Rows from block 3 of a small CTC audio transcriber, named by matrix and row number. Rows with one number within an expert belong to one neuron, the router's apart. Each number is 128 + 32 x the weight over its row's rms, rounded and kept within 0 to 255. All counts start at 0. Numbers have three digits each.
Before each expert's rows are labels from the 100 clips, of 14976, where the router gives the expert most weight on average: "strongest on" is what is common among them. Only what is clearly more common there than usual is listed. The data: two synthetic voices taking turns or overlapping, over music, noise or silence.
# router: router (model.blocks.3.mlp.router.weight, 4x320), inputs 64-127
# up: expert up (model.blocks.3.mlp.up, 4x320x320), inputs 64-127
# down: expert down (model.blocks.3.mlp.down, 4x320x320, transposed), outputs 64-127

# expert 3
strongest on: muffled (low-pass)
router.3:127123130153065086111153118083148144101100170104102116082093101092142198069147119099075139154095203115138123091133044139156153125106160137118103127120130044129100130083132076117118097140127127
up.0:140172158159119098153111171145123122122083168120143175122150118129107110154169090151195092132125160153123120155117075162128106092119168117080139130120163070136120134118153188091134143141136148
down.0:128143160152094142188082143204091150111124163137116183191111091097134115160116084129126095166188124127158168131127096121040098092159118114090118112097174112114128083109132150119196110164081154
up.1:092160134108141057095098085136130117089125180062152123094100122152150136093196150148154187125181163100110114154124116127109103125111146142132107109093099111082139115138123108150130111145121134
down.1:135096145149145135128114157164120197121161081115141159121127134118175106160132115197142093166142177113182098195128115173183129094090115130102120086198142104156112111159141152113149141092143121
up.2:153117132161137165152078111139136104136118141112133184099132134106078127107136132144127135088141173152180171155150139120090099067110101113098083073102100111139189113089126101111162125101149172
down.2:143090058089122173127105120076184076102131158121148132100131145121117174155185096119073141176116167156165129143123075124114146163129123133118134119159110101144175126075124146175134145098118027
up.3:110100103130162177162171087183158152181077146130130153138105084138110119125147167181070115162068100162116114133107168147102086154064139179145101038150132076144120090140145153110182022131076164
down.3:177119119106099141134136078110132222089142149139093076145117145134077147086115081126112121092172186145072136115101194105082126152110102122157186080116155074134150131108215133158138123109111160
up.4:093167107138145098124085127122110137069071126115146136144112165128127133095105091100139096103070211112124185160152136172114112113137150104112109151130131128195082162170171173135115072157167096
down.4:152102118171101129089080131111116081139200161190137131137112073182138113157124086116145091098122120141089181145117135154119115102110108128156142101133151115114157095089097149113168144069099205
up.5:168145169132156121136103117129181107139142160112149122115183104097115130161163066079084102089139132173103126145129179118090096120135126114107119107145134130108102162173160124101146049175146174
down.5:173143097122158105149111143173104104133145178116115201169129100168051113101088152148122094150120165109098138154102114135160148142167186123168142152144170133114159102028108108126171103118135109
up.6:113126149117079090157118114119134126184089184139072101112153098145096132074127139136102124178133148088131134120152138112148135113062088129123140050096093143080168107106081085135152126067109151
down.6:086111116132114149159101110110119066174126136121122136126170051116062122151103114101125152178206055174153130175124079136167173191110162138158184141135092130124169157145127082107151169135195135
up.7:108103138070133155157111147122120154170115154132066139109144095105211143068086119134112130147143116109083146130120097131099136169081098106145149120111115142082129166133071165124108085179128150
down.7:118148146122143131131117129106146097069158153110191108143138091123117136127148077113064142115127075128122155114097152071075171087189172166146073058157092126137173106128148107140098111082094150
up.8:080121095062180089126113128127121168134105137085184079160058102119165086127159122141096036124138138183123091151123071150151103149130129080147108106101085182104117093141115153164155104138172100
down.8:109136152141184163158070182098130103144169135112098173120138058126174121104116166146103072097063167087120191111118104113123102130128147116173142173148123131114138133160119068107118114151155146
up.9:101071155130108081105154147154081156118103180098110078153153139134095128160151153149140103146166196143153081118140123109157109098069148159170136147153109086108118102089124188077050122122103136
down.9:176126165136121088120113101140071092126127160115142180074118074164109135089070109134134121142115045120156142149120140131098120102118116090138118158125104107097121140114105137124183120079106056
up.10:141096101089112141128120119146093097130098115108097149113139154084170074170129186110144138112123020146173117087120087141128163095082155142140130140162153146122074174140127097121170151191127166
down.10:140105155160129099157102190141101166091132071064055079052134110109131142140118127147112125084094135147099146106139165117142162187137119100110109163133107171067085078088143133076145125128072157
up.11:125154141086095145141125189054129064112159134114143138113096137108117176148154128117151098147123200161083040129099087162157120085186161120155122101111120127136165084130105144119115105173135160
down.11:123082139135128149130126141170115125127102120151166135136137134137151092064146090201163101133145199108129114117084174116127130138108124162167118113146151111138119118115109206118122118133150092
up.12:119078096093155104111079080168150120130096163109145113187120091099125114071148133127101099148123132116141105173120143126163077077070106135074134103138135074123119085091157118146089143084115155
down.12:085129151116164140144115092176144122165142149222162152141153090137137091159116151133123133189166139118145156113145157108087121152147134139106101087103101112094180134150111116133142114130131159
up.13:150051095103171116102127161139110167187113101122103101112118051104149070117094112184133097082135132155111127120146068099103109152076077140137101130076046117109119147145084180110082087125091166
down.13:146075134085130121096109090119132129118124152152199123156107131158145095142111072089109110154156134116127161186109128153089139140149125106149093101125087093147147136132107082157099123088154082
up.14:162133125119059169150100096128177066127130066134112115120128162095131188239122149123152180148123050136102183097112135131110163114144161065108145130154166132135111117127087109142086129155114127
down.14:153091087108105110103112136090225197166077178125167166138128150083155192139100131108083152118123150114072130103141153102140135121117141102146148138090167119114109149148080110091097140195140129
up.15:142070181097137086120098077089105136111127153068054135158119111116082148116105153147123184150122106119128136160136089112123073081133107160100114085116116080061156097101125090098170156108133118
down.15:113147114078111165070164138146119159130139134106126167141142160129172098119067119133093188100111110135147098139113111110109124167146096170166153078153103154127092128132108123145091125148113139
up.16:111117107118128152110018094140120183062118125139127190130102114118144141179148115098139162166146169146107212109143131174145081042117166131108087039099100161118102106097143137088199141126146154
down.16:123126139143130131120123116122118167094122095197164138103129145149159120081114156098147135209144101163129141156159134134146230130184107123050128139096154068110149143159145067126116113147087057
up.17:122072130156105118084120099107169153113123104098098139091132146134165072172135147114112159101086141131136136147130144147091103111153134196147128145116130135123096165185127104095101127128132105
down.17:177085128131111134122117085135096149118144189110150139121107091152155162093064142139145148116100131138135144125158080134124036109141123169182104078143130171119167085128119112135120148053133165
up.18:103115137145137185131148084081065122172100125133131121133157106117186079168116181169158113169149136142143108117106136122102087133126143086155142109186156133164119136163080114097129100162164138
down.18:130148152155107107135118124125119071098140142144109110116130140156115147159100137110202164182143104126203142151067116165108148150088142133127191122121077134048061211115163159131103112191099122
up.19:151144137147131139194102042066193114099107163123145123147090071146109164139187083125148148141162205144139203112147083144107104111183140166128074106105105070074154114119111115127158098181176151
down.19:167078134130144093151099142194092142140169077153144155164188098145091117109135092164139144107082122084105165126092142120106105085151142130165127096114185120127108087072103151137120083137185099
up.20:174110089121147173156145175191104132137187082095120141124144124142126122134162150178106118121125149130166121086150104170082140101129160105163137182155128103103119143107136138108098140131092124
down.20:173103135153154107166084140116135129127132130101146126126103098153151090108055141100127178164101161106166135085120172148107065102168090070127188102148084143121127114116110173138136143176124115
up.119:119078118164153127111082103130068131141120178113034119139072094172143125090140081139159144090130098134114129059189095102043106153120088123119094094066051130139126161165112143140094122165052142
down.119:150113161075113082117081158118133091140171121100198151098134116198088130109063123095084101153139156169179159190113112158109115042202140157146121107128117139115141168150118107137123098118157104
up.120:102155150152133091152133106107095135111098161143103127134143142049146154043070148092150058135119138111111176103115113120152086109068082126131129121113154132134111119056115109129132116112152125
down.120:038129133147131110112155141164161128192136161155143127161192099145067121148111112119091115184173101139130099118131120155154128118126171099152155138171145139154162112104141129116148136145078128

# expert 2
strongest on: background: everyday noise; second voice: none; electric buzz
router.2:130145100110130133126127166123120141114118148148213156113113116107153077121164163069154157058102099158160165122134097131159087093163087149148129107111088106076154177116097131126129160118139154
up.0:128095114174099148121098159088148125108122141133099119177105085076191181118163127153137166099141121074127151078116083079116171008103170145156077162122151182121120070186112088091101090100068115
down.0:205145112155117089163106132105128134092176108077088089127134110144125161069146123074162156142178159183191165115097101111175097132102118164096105159076144068131105129143152087139156145062115142
up.1:100059089165112142130172145153137130098138062119207082118121115032125106097127117110093116079160109113066104116154102116123102160135070116078076062147085111139126119133130122139114131145096099
down.1:119101117099105146107149101112105172099148147175147122070164096097171125097163176081151166128070099170174098130147152108149103138135112155173167161107121124141136137180134095176143120119133113
up.2:111062102055129130106088102103107094092097152090187167085087078135164077142173100128158105081116164120138150097116122158143114077206098127167122121071129089085113178118066113092102125168185132
down.2:135124142139132177125182129156084092120163127095097060150200138155134149120112080123107126174045039096159101140100069092081101139092167114156111107136167164118121121090083130099180141096156104
up.3:131084088095148155130127171126141125096181171151129078156162089127149097096129141178116136071153116142141087166121088187075156109128135172167083132080134090146142154097123157078154090072111113
down.3:214104131184107173087134089150083154130079075117104106117133206094116171095102105076161126127132104113165138124143081080174127121130122158095145121120121156149104194143128131158064086056112094
up.4:145109092123120155142086077124101131168157067194147163137113090145141145091077112119146152103097112087119098059147157127175160075143136120080078153079183076152157116176116141149121116130136138
down.4:139132093136107166122153123100129102084152108128086116073166215086139122160151092144115094150123147099157104129121108130137155137097155065173091139118195154160153100090128127077097155140132169
up.5:048196146121128135159147179136138114108063155126101116178128119133128106104144129085098146119118211087115040119134137174172138124086170135103136164152168113128050127180170090137139104080102138
down.5:130114169139107059091105171166131150138093093164126140109124123113165186141136136138091078097149181161068161131107159164152144159162120136130144199092125148087149113095143134145157144191134088
up.6:109111156130117134095140048056119144099116132097106112181171121111109131043105114180140132134146146097170081155105126053121128154066083120148093165143122116146156087154115126137124126149114105
down.6:127139077109133131114130111118156172142147123092136167143116102171096142181053121167103138144125099177164157199097131147118100160154132165107113149107148121195114131116103131174098134127080206
up.7:131109153139131150133128097154139145133136096154118123099132095081132169175126133100166173103150118124141184094121111148155142131151167186139148092166102091139155157174182130140089100108152094
down.7:153150145152134115159072164135172102114132123138035122102141109113140158153096154126090135076108138092148179093147159143132120126121143160098130146070115147166061098167131140124134075106101107
up.8:157147149155161095109092073108124182142131144167092104146122110116126107035129179110144104091121134070111144081094119089164160133063084143115077129127143129111203153133114118127141126091144126
down.8:127126083181154158102142111115095124080112080161090096121116184165140146181113014093057139184163134139182065107129162035157164171112107153097120144109113164199179107112091113076127115148136101
up.9:102143108099214164107125116080147111129124149123117113117152119134101101098114118159195107085150159144140065139100137153165117099084122144155152133123099128089204062129123145173123126120136153
down.9:140076093128139117117133094138115155114158132170087159157112154149129119172085109152091133121132169111162120099096145068124202135089108132067118169125134175100174110108118142110144109035160142
up.10:105128105168108149088119128154129124160121156111133151106204161176077140125137086113117092125121096110083127153088084138082175116158157089155129194137151167074069156164126123074120086185093131
down.10:119123150107110168145123207123082153132123097133104156120133121166149081143090107142150099121121136125164055111171114127111149175131159078097178139071128164148143130122118130099030127170163078
up.11:107100098084087110104078062072133117123184144177107183153107109066147122142115170151105120082147132081114113120153129107121160165091113133147109078076145124141155151148184175031115132113125142
down.11:129112106078076098101153139093038104105140057127133103179095170097120112079124131083099128111111119139079058114114169114121187132141121145068106118128175132183142132102135145095069128098097157
up.12:121090103141111144082087177125104124153112093107138171084122104088128106116092114128122096071095081092183142116077089105095070107091133134167118154121150134142051140134140168049128149140141122
down.12:143153152196145154113165112109183184134131146154092155179143075121149117132131103169131125126197217098141091148118165136103185155110158132144133129110148145172081172214144182100120115140156132
up.13:130162140166140145082148159123119127165121162078142164097116098117088089083142149155122124133141074114145166132106074181201098106132087097137133131147141110089114077167151144143180107172141135
down.13:113104139112157188117213149111114125152163085132135132107137111177103108047063109136134155159113081144137077158106086172166121187150121078107174155164088142154127131166143103166119167115118135
up.14:167074128129130144107125145104157113145131126142062148149130178077077103161082151159140118133137105201135134066111138147127091173129122136133153104149091159108108104147169149164162114140149171
down.14:110123112133126115135094159104123082198114111130139135113117100176067066158120255152159118115091106121083116151103165129161091125115131122100188128176150131125088150139127121165069142115139140
up.15:080159081106093126124109092089070101133155096096145085121097177126112141122113173091125106172117078164113077075138123139177119131147127134073149134134158135137107122168141099117135143087121124
down.15:115157114088148136129125095108107119143093173160151087133169151119219153086158140120113110049151147138147123109128156151126110199100057103125100169117097116105165103103147078181215182124152101
up.16:060113152128185167120122054076107088096129149149140130113195111147075127118090097170180089110125138092139075153129131145167152107088141168171155066167114155152110039096104196161167158145136120
down.16:062123061150101166087095068131151140119139107138125141144106134157147148145117132131142100177124183159193174122121165100202152167103129102049132127088157172051139143157096130131137128105119150
up.17:092152164127121152080132127107081118110119070108155110087130130052117154096129130118103082060116121166117132121124114084117114127070132147139121136167122131087051111112160156065110096181188091
down.17:122152118186101040078106185109120123138122163136147105138154095155078069115127101106144145129133184169136097208152130168139097111196168129156116109101113133123109143188170141126071118144182188
up.18:116139048155153087107143115064115107106099132113131114131186104134078137140147108116079169180167116124193060142109186161156153159127134095086121131119081188133118113109154153113161111143163136
down.18:116075154093159096123170115130128113140180134125135181113133131121177152176133184163172102097106169112173138109163151173086113114142133153158155112158120122142141129162118169098087120153139092
up.19:147044156119146087166065148109136154068124158157157197072099105157161146113163121119122153103168043154172170192117083144113052113153124162131120141069119126074093136131096181172137104128150154
down.19:127155157123141103145115172167071068133123124118149138168163126141181037128054130148111133176060116106116110127116166154063119170120102132115149137069133070161069126076184201084130100116091122
up.20:098026157164129104133029088111066146158158130139147122191136124076078114119127099125140147135141087117107137079138101076136134109137075092157139125162098104095143170128184109138065130134129116
down.20:127132159139137104133061138132116179087200144137076114124162084119122102115117153132097123119122115103154141104151139109114161160145197143135103149085192126182088176188181182145134130134116142
up.21:117114102125120156127168135184078142131152162097187170081088100101101085166153128131147133094120114125081173096109114125135040176161108127151107141030198133108113158112067148142114121186188179
down.21:120126133131121083092114196116110053103147109141149137153138091135209168153121089121101129212088067085111119138106138146115129102133135125181138201181130067204130116117109119068136151135133125
up.22:115047063108164133138158156097146096143182121100083137119135124175172114107115160155117113049120113095134075136115138150096142054148162135146136063112127136143143128126069114094115141127142099
down.22:123147123214131132165133098131121119078092122108102090115148128152149111097109068097094143109152123110164124140092118120093114126087145114119153158141162162137123151122118176078108141107164065

# expert 0
strongest on: clipping
router.0:125126126165158173070143144144127122134131080123107165136123151136138117165098161174121080134090107129133154165044181129165156139106179106125092138176131212104132134119174188160038156155161133
up.0:136160053068114097104200169148093091096145117137106161096130112134115209130131126142160073148107118115106120151103124101134116119157113133175077170046093104121144105161082143116105119167169102
down.0:140137152151159123140070170184101061132148106145119180119134089127111156135088157113143132153081061126144159122098090103055130178161099094107154203138102112143114132121133198119147189134190154
up.1:085114095154122071109095123105102132110116164100148101035148119094145106097099077049145077110091140131142128140128074122109067153157114130081111139146136126166091148091116087161112150124125093
down.1:186126128110142087116110134163124133179083138093124067133173120113088099135103151134109136190133109146072151118144137109114157107150079110153099136160150086215118103125124158163120138138158105
up.2:171143017096138105052129128074086140134117129074105144133060132119144156153061152115197057075119115128142064150136128098153145139106094115199116137150122141133113132113131112143101067101123210
down.2:093111103077165093127153090103087168116064092116177104154121159090106146098146126107095122125118159146092097131137151126055146096106113105100110145054097114194103139116125089096127115192099108
up.3:158167122155113132124150096111108112136078117134119109144157165092140113104131076063156101069111115140154205152122101102125172173210159139081165115145132128062083113105151138155130152095177113
down.3:203182141133107121203124128157120105164124169069132140079160162153067148113122112156096091171171117099039185114108138142093118144093136067191160205150113097178141112124134165093155134072136116
up.4:133110149130074104077119065059093128132144051131162115157089126141123146094101084031092162136105153080142131134124136101131124102131129119135115101112111076101105137175106056113121194108147130
down.4:129125174146101098180089133124140104187183126145119164111137120120113117162131203178118153097170138120133146181133155104121139040130173145141134120144063171162143158080122136102152143155129145
up.5:136143155122157071162128076067071068133115144097194095042122125096194128090138117113150227127188136115076091101155079134107113103103147093110123101120097071184042196071075092166112149137085127
down.5:156118108033075096152136116127130050139105147108180058114135128158114138095132117132144149131135102125125171165170071198103130124155150137094132161082133140092150139144106077140166117111151121
up.6:075100105182109102158158155176092168142092171043128122132125078142106100117120143129165116151123199156139161174109106080137085086121124148088090090157167179127097136156063069087056100126168133
down.6:189137155157105107134166083149112143096145126125166119123121161143141119170108110126125132153176143157160150106133117145192186133124097125149101163035140124164131102150139154147125145122175147
up.7:055113164138112085126119143111168152138124194114137117176127179092130103119063063128113165110147167146122143104106128124095143155139126148142102140180068088141163143069194083114143180103085177
down.7:091155110157129082145134130168157149126160205137093112102116116108154129107121127101137110157077112127178135179107144151217085083134171156187146066149120131107094119162120076129168114075149135
up.8:143156077167199147093138141130122156159136127148110106091089135008141134152183158122203091082120099101077099088094092147144140142096120140124155136142127149052192074117163144127126190107103118
down.8:115136189147090150144092144100112137125101119186115150100139094176116160105052078136115151119170114140135143141153142156170135113188146105125149098136150140180070179134077122160154130160115094
up.9:118141118082168081139080092153085135156101047089158070094162097097075098111116133118123172114121157182173168195105131107103111147091106169139146101107101088104136114117125163139124101142147179
down.9:092154087082139116125125065115085105159133166148077068097111157135203130105142105141177117110086073124095111135124157158157149101093097147104081143119073109149113121126111135122138168117166204
up.10:130134131126142128072182187152064161095158089101126129154124125143119097126144145137107051140090122087185093100109145119134138104118080123104070172111169142153129096191128120086067176097128110
down.10:083166165132132095153107119185122131119226084102165144148138128125116119185128099138138144161116134076134163145118137129091148176154115109122161105111107134067144130126179198164089163107143133
up.11:061138146146066086070084099138134141151089137134107140108058088043072083104079151120192123134155129125133144123174076141116147134172138139151090125117125151078149131134121144121109096114126145
down.11:166145156144169144170164109125133078154101127094081091098140170173156169134149080111117125130165117133120124114141161129129124074052131125106166148107136096131192072126088116149140150141096175
up.12:061112125158120124143083155085105152124109126102090141063151126102093136115129131102034099127070222136129041108172096082162050116109120075116127118094134111094081125147118123170131077162066125
down.12:148103129117151105217172061097139123145128167152123101126109183169167122125123166114138141136091103140188173095092160055154144104147154151175135135126138126143160155162079095149141092121090175
up.13:171152115079133096106177195142122102100140179116095151073124138135135139169165088163170089142166094134130092131141141160105171107125129173136081157056132127123112125139107176079139077172141096
down.13:110127142161101110130065157197167085146119113155111155124135095164142126129164121162108115164060117162121164157102119093034097169146078089139147138174134122119135161134127141107168201101160088
up.14:134128136130122151110090101118194141135104097128145136145104092113128117103110141155095120133133127139126019134132149119073124072100140139128173096136108112113102130161148133069073055154108117
down.14:108175164147096144093132168159121150131100154118165119146140128139176115117120134148100123101143122117117067129096090087155139114107083122187130126037102120132162178072174132108161110131139094
up.15:150116106143187146166086189091107109112127068150150104120126130091182126116174138154138098134085183159135094081099113153121123096166113147114095093141177116117109130129073176135121166145188138
down.15:124135149106131171145097084090115043145173157072105179118175118096099106181130148149173145133163097085108079154162094108099104168184224104182116120162096167111182099116145147131109157175110142
up.16:153101142135112129102107135066155137092115136114146124162145138131128165110107148114153112106149166144086135099085101109139118072139108175114151106117131148065132158166119150152135129136112108
down.16:164137166203143103130119098149114161130105142105175139128129129117154155105095122104103135177155122098089085135137095121073182116111117096179150180129151118174136131106113080144123096149110144
up.17:098132152096115109128152165142145067137077153110116203127089105135161093146169108137140162115129193066156116089105117146124085092122116214126093080139117125101091061128155123056105106143100143
down.17:119142143144109131112167138180089169148066126118200135089080181129127113158152111171153084122148104163128165131169187145137098125179135136140095129077083123132110160106115129128148120179143092
up.18:109143088093090094107127148165082157179102167166157164053150174154168077087164142167104123165202087120108126186178126178149123137108105106128097107043141107112135127173100130080137095179134167
down.18:172140143128145109160177121123114124072108112121084136095180164121127134082085131091104101143087167099094089123160132106118138182120135117146156158127149157088148161130117083127135152163098170
up.19:095135137174175123097102067131144149078131073116122072149105111120130166095092141165169104119138138098118084050149123137105150101109151117182123092101108140106163077151138143113058104119166125
down.19:124098143127063130130145136157162124143100119124129080103169128131121133122150097096102131203135125072112151115158132148162144113088106158120190121158186128148114139119133124133128103062111124
up.20:077097120128127138133079166114071117062141149159152128144056160085107045123076099121178141081133165138138008091132108165121125119148095161108137106109111124152122136143115123125119165083143112
down.20:119143164178154146113179095100126082101145097113123138122166103080136119135088079163130183107087092154151075158095167154125091160128060090141161156118163172145104134152173149163068167116108102
up.21:095100107131117172140126140124124117112158115101090114157067122091150143177136103171157120074094074161107044181147179114156125086095071124130118089071088109130130137157036148067051185144097151
down.21:158100203140122098117137129130143156103131155154159114111068115163174160068112116138151121141154188151066126131153084133118112148135129150145072180058132113116142106144117116130094109141123180
up.22:124148103132163134085158121027088126129153114158125107153136163118081170140165136118134078131116164167137078114076133146128150092151154077139125116108121093146108099059151099146131163128161148
down.22:153142115125147147140162135100169136097080172151176144163169093121231082137104114090079081185035140123152126172167145085203165156149157184123168126150166107134161139110136183099106077126148136

# expert 1
strongest on: second voice: none
router.1:156140187074123107098080074129085153110083164112096099171091085158162116124110126154134174166112059130138075158105061150126129165168105132099123070090121102118132166090131116151089111110136113
up.0:100131163115116195092124143142104074150124118061162120116076124108157131169141137111149131064158142118143190093157090155070129137064098085114059146084136143087109116091152160127147094112095112
down.0:109189167135161098106190089126109158086151155119089156107121155097108121136138174083096104131095132143093081096123155099114093121113104109131073129072116110164089131121125136091146127103137168
up.1:136076116178118104143111130159128121097097091128144220171143164131179137117126149126134089141124129136141150122178140090137164112186102113122166086181157135148092136060146137097149052144125168
down.1:160157146151085146211157160162147130105167140128127137098132153090136172135174122129123108169085158157156095129166181080136127104113151125111097118107134124169132131116110096129108154100120093
up.2:092096099194091141140103134106086126115150128131181139093096138139100123083091114105081119151091108144148151150168116125148091073117109101130142053116121116099060134147174178116052125119091091
down.2:169176109128086159133139125132098064099140102209091114111077128161136091168121062103113106070089111165159109160138173145127115207109089141107149153115141089128141162190148135144113094085087070
up.3:159125123202097147136055133151109106141097143122094101119164137078100099174115123128106126120059116134106128092133105159192185177162103122092160188132103137163093122128026155193128140105143136
down.3:136151188167155145157194090127128133128157147129120182114136129156102125087153109154165128124132139132179162134127134088161123146119103155114067139103114142124121122122114060161143197123142150
up.4:102184099128138087145134120125121162150176076071162165101104122041131089113127171118144090127078062213102140140144080167165084158133130084069079184108099105113134126138193117164076187095138148
down.4:119111158127144133129133132126118105117131174128115113141206113161079138087112075146179114174141147150181130127154136089095094155128186162151132066127176135202132160087085193167184163097116166
up.5:190139132121168129129102143097153084094148145175179125162108089120147176086164163166106133113096150162126114061112137099130082153075107165120082116148132123170121103132112099082125083131156118
down.5:191144111139116138137146129172110186132217131147132144126105165129121126086144134100121169125048075146156128124104157111148161089120110183096107154159184154119150220062153142135125143136127128
up.6:128125082187142156095120144182132116155083153188124152148123136104060138135156134109088141097133196115168156080072145111116188110095112169112101149173127115143105100107075101139205062135022113
down.6:145173075083135126129117109131112132092106101170097112054120157171084117072151154143204118068164159079155059152113131124137119140122145162110131122144080103125143148144120136137080117233142105
up.7:099107110099114120146123122083140098086125107106121198161091100106105119187141184149144153090089148104120134128079132096112114134064177132164196108142149157102097106151121094135166130110062184
down.7:083127139159108151147146114109090144117136117092112070178160138119109118152180131141107151105109155110091142111154091107093124157151154126117084121130165174120143120149107085147212119142099063
up.8:143122113098152152111139128118132098141082118138152149148120065108161171120142091168109108098132154158119121127131115118108109142096110088121042118108156151159181156106140107119140063122147102
down.8:142187173101158163088117153121114071091156078124124124124123177148175112129084106157108127147188104165154125118137138161138145087142166149157039160087131164144125178043132134119115168170101131
up.9:091152151149159128144130196083141080147152168098065138132098118041130092113124101144142079141106168146136111089133126164122117144112133160134105110094184180099087104133096145116109158119084159
down.9:120139123171097090096094118145137155196141127173096080115131104111141123088068154194043107111187117163185130082070123166094130121187176129210172114107139135116096099113116181158148155065116154
up.10:109134093154144134130153136147116087175149120075126105132119146104111090117105128157131095124117115089183128131125079173119118173082169106147111121197122131114088156113134117103100106130125185
down.10:118087188158092082141128126061162139098108129141067130124136147143068128147118137074118178150100086125159102164131134110148131123133106115151119145128148100064111145081105201082134091136167173
up.11:108129145083143099170111113130149084082141139128088130154107136177124125127119120142166162148124083108166178130148167154109161119121104162126161129129080163143089074120138162137132158065118142
down.11:103148114111067098126120116077126114165131113147113132106121136128147155111108143085087122169080155118073174137146111097157157112172181123091106110138111084162169151158097100202122123156154121
up.12:110147132136102134104143100143113115092157068184123152164138129124131172156112095142084105151124143166088095102117125098133130076127098088111133096155110179100080166124088123146135095108141174
down.12:143129163116180108062131140142109148092083089102187114145113125027143141127199157094150127159150119103142093128112123125148116138157143209082165132177135125082093131123160152130123144128133154
up.13:156092151113100101096104151172109131150067091111123167124095120114124089137129096141129169154100192110095164149127133161149144137158044189117122165113100136047134103142099160197175098118093110
down.13:103136116152154107122181175165144141117176136141139103164116160192208118106111145139130157105149191109212148155123148136148120128139116118145179184109100097145130109170163135111106182143165118
up.14:101104100129098131055144067144121109130139146116131119181100159145121147090156182140094107100052111140132125041096132157123115100112093113101124124095066105141123109116136127116122144178151068
down.14:171110120105110126155125106128153096146082147096104145161094123057134064168147108107107148172113120068092095144119143124119180144157132172099166154161115129141177072158140113152134114114143097
up.15:107119128134124165068177135137076069170110091136115105065088140112165169136141095136120106122083157060087155057168111137145141099115120146148098157172124130122166137149144117108141196146124142
down.15:136114178117188103127127133067096170107110125125131087115125137151103105115123153137227133097144143124115198103096139140087061062131108105140031100110111189137155135161123129120088068163140122
up.16:105167099053166136111126162150168103118127103098133106107199094136169107131125074086115105118145095108149202152088119188156127137042163159147209093174089173084150128120160100161102135119088089
down.16:177167114082121145185154113168186130093130084140151125124128186130110113083142147166112122076107152140135172169140151105163045169120171095117115145080090168181124140130117140113119153183107117
up.17:145134109129119128133105152112131137133079161116090105152147175151123161139102129157113072130122119140155122070108102071139133121135109091129156137139099123107123151122099087123131152166204133
down.17:119146137172121141162086114107109091182142146079152178117163119049149054030181119132103098155134105107070096191161130067157124129187158164119122139127141156109153157125172125102142107147105107
up.18:110068140162135125106128074139134086080156153158116158106150129121152108141205121118141135089080181155132130105114147166140161120135162197176111126143126145123128155152135129127151084197180134
down.18:148104177099097140088107155096070142150141082096117132093123148094171152110135166171128089201077118035150120118118100142070151120134126125129141144170138101131156152147136083131122123146152164
up.19:072127080137100161113122126058088115118125101116149082113191057097145108130120104111154110152084187082127051116117103130126100116102112101106112084135123165138124158118165097110131134179188182
down.19:181133142119151152033133125237165131133117151154111163129107172141136138089136091125105135139139127128159182116105141156099178187118106131141148175130098156150199130147134181132143189196161114
up.20:122158124126146095159140145080173085151174151121098095104137155124123077089097117097123123138152099068180118107057068126110122095072111145142168174174126140112117137102153120125157119142163114
down.20:086137131085131098089105151165093073181148108136098195130141120120085161184114107117112145149173093105128147152129136114121082149195121110113060166134106174105128173152099130142189095171077130
up.21:117061139142148175083098124114141112131162134111181120067128126111140120162148137103135142128126091102136163098165097151142088148123185125101097113098149132120098117125077149142124063143173150
down.21:130136178137193158173126123124142083150137133096134131152158117131153112088139143107166178145117120129136148109115146102033122089209131102105121100156132138174107121158090106161109178093185111
up.22:095035151126131131114062170115150149071146106103119175142107141088085083202118067104102106166137106119103185124133117151162133060147111181144163093113198169112056152094182152131088134085100151
down.22:115190155149161093196163138139167161108153142097149143200122106161098116135141107146149103152125178112120145106187130153100150133156103145104094171057156141176176112159143132148108085134152143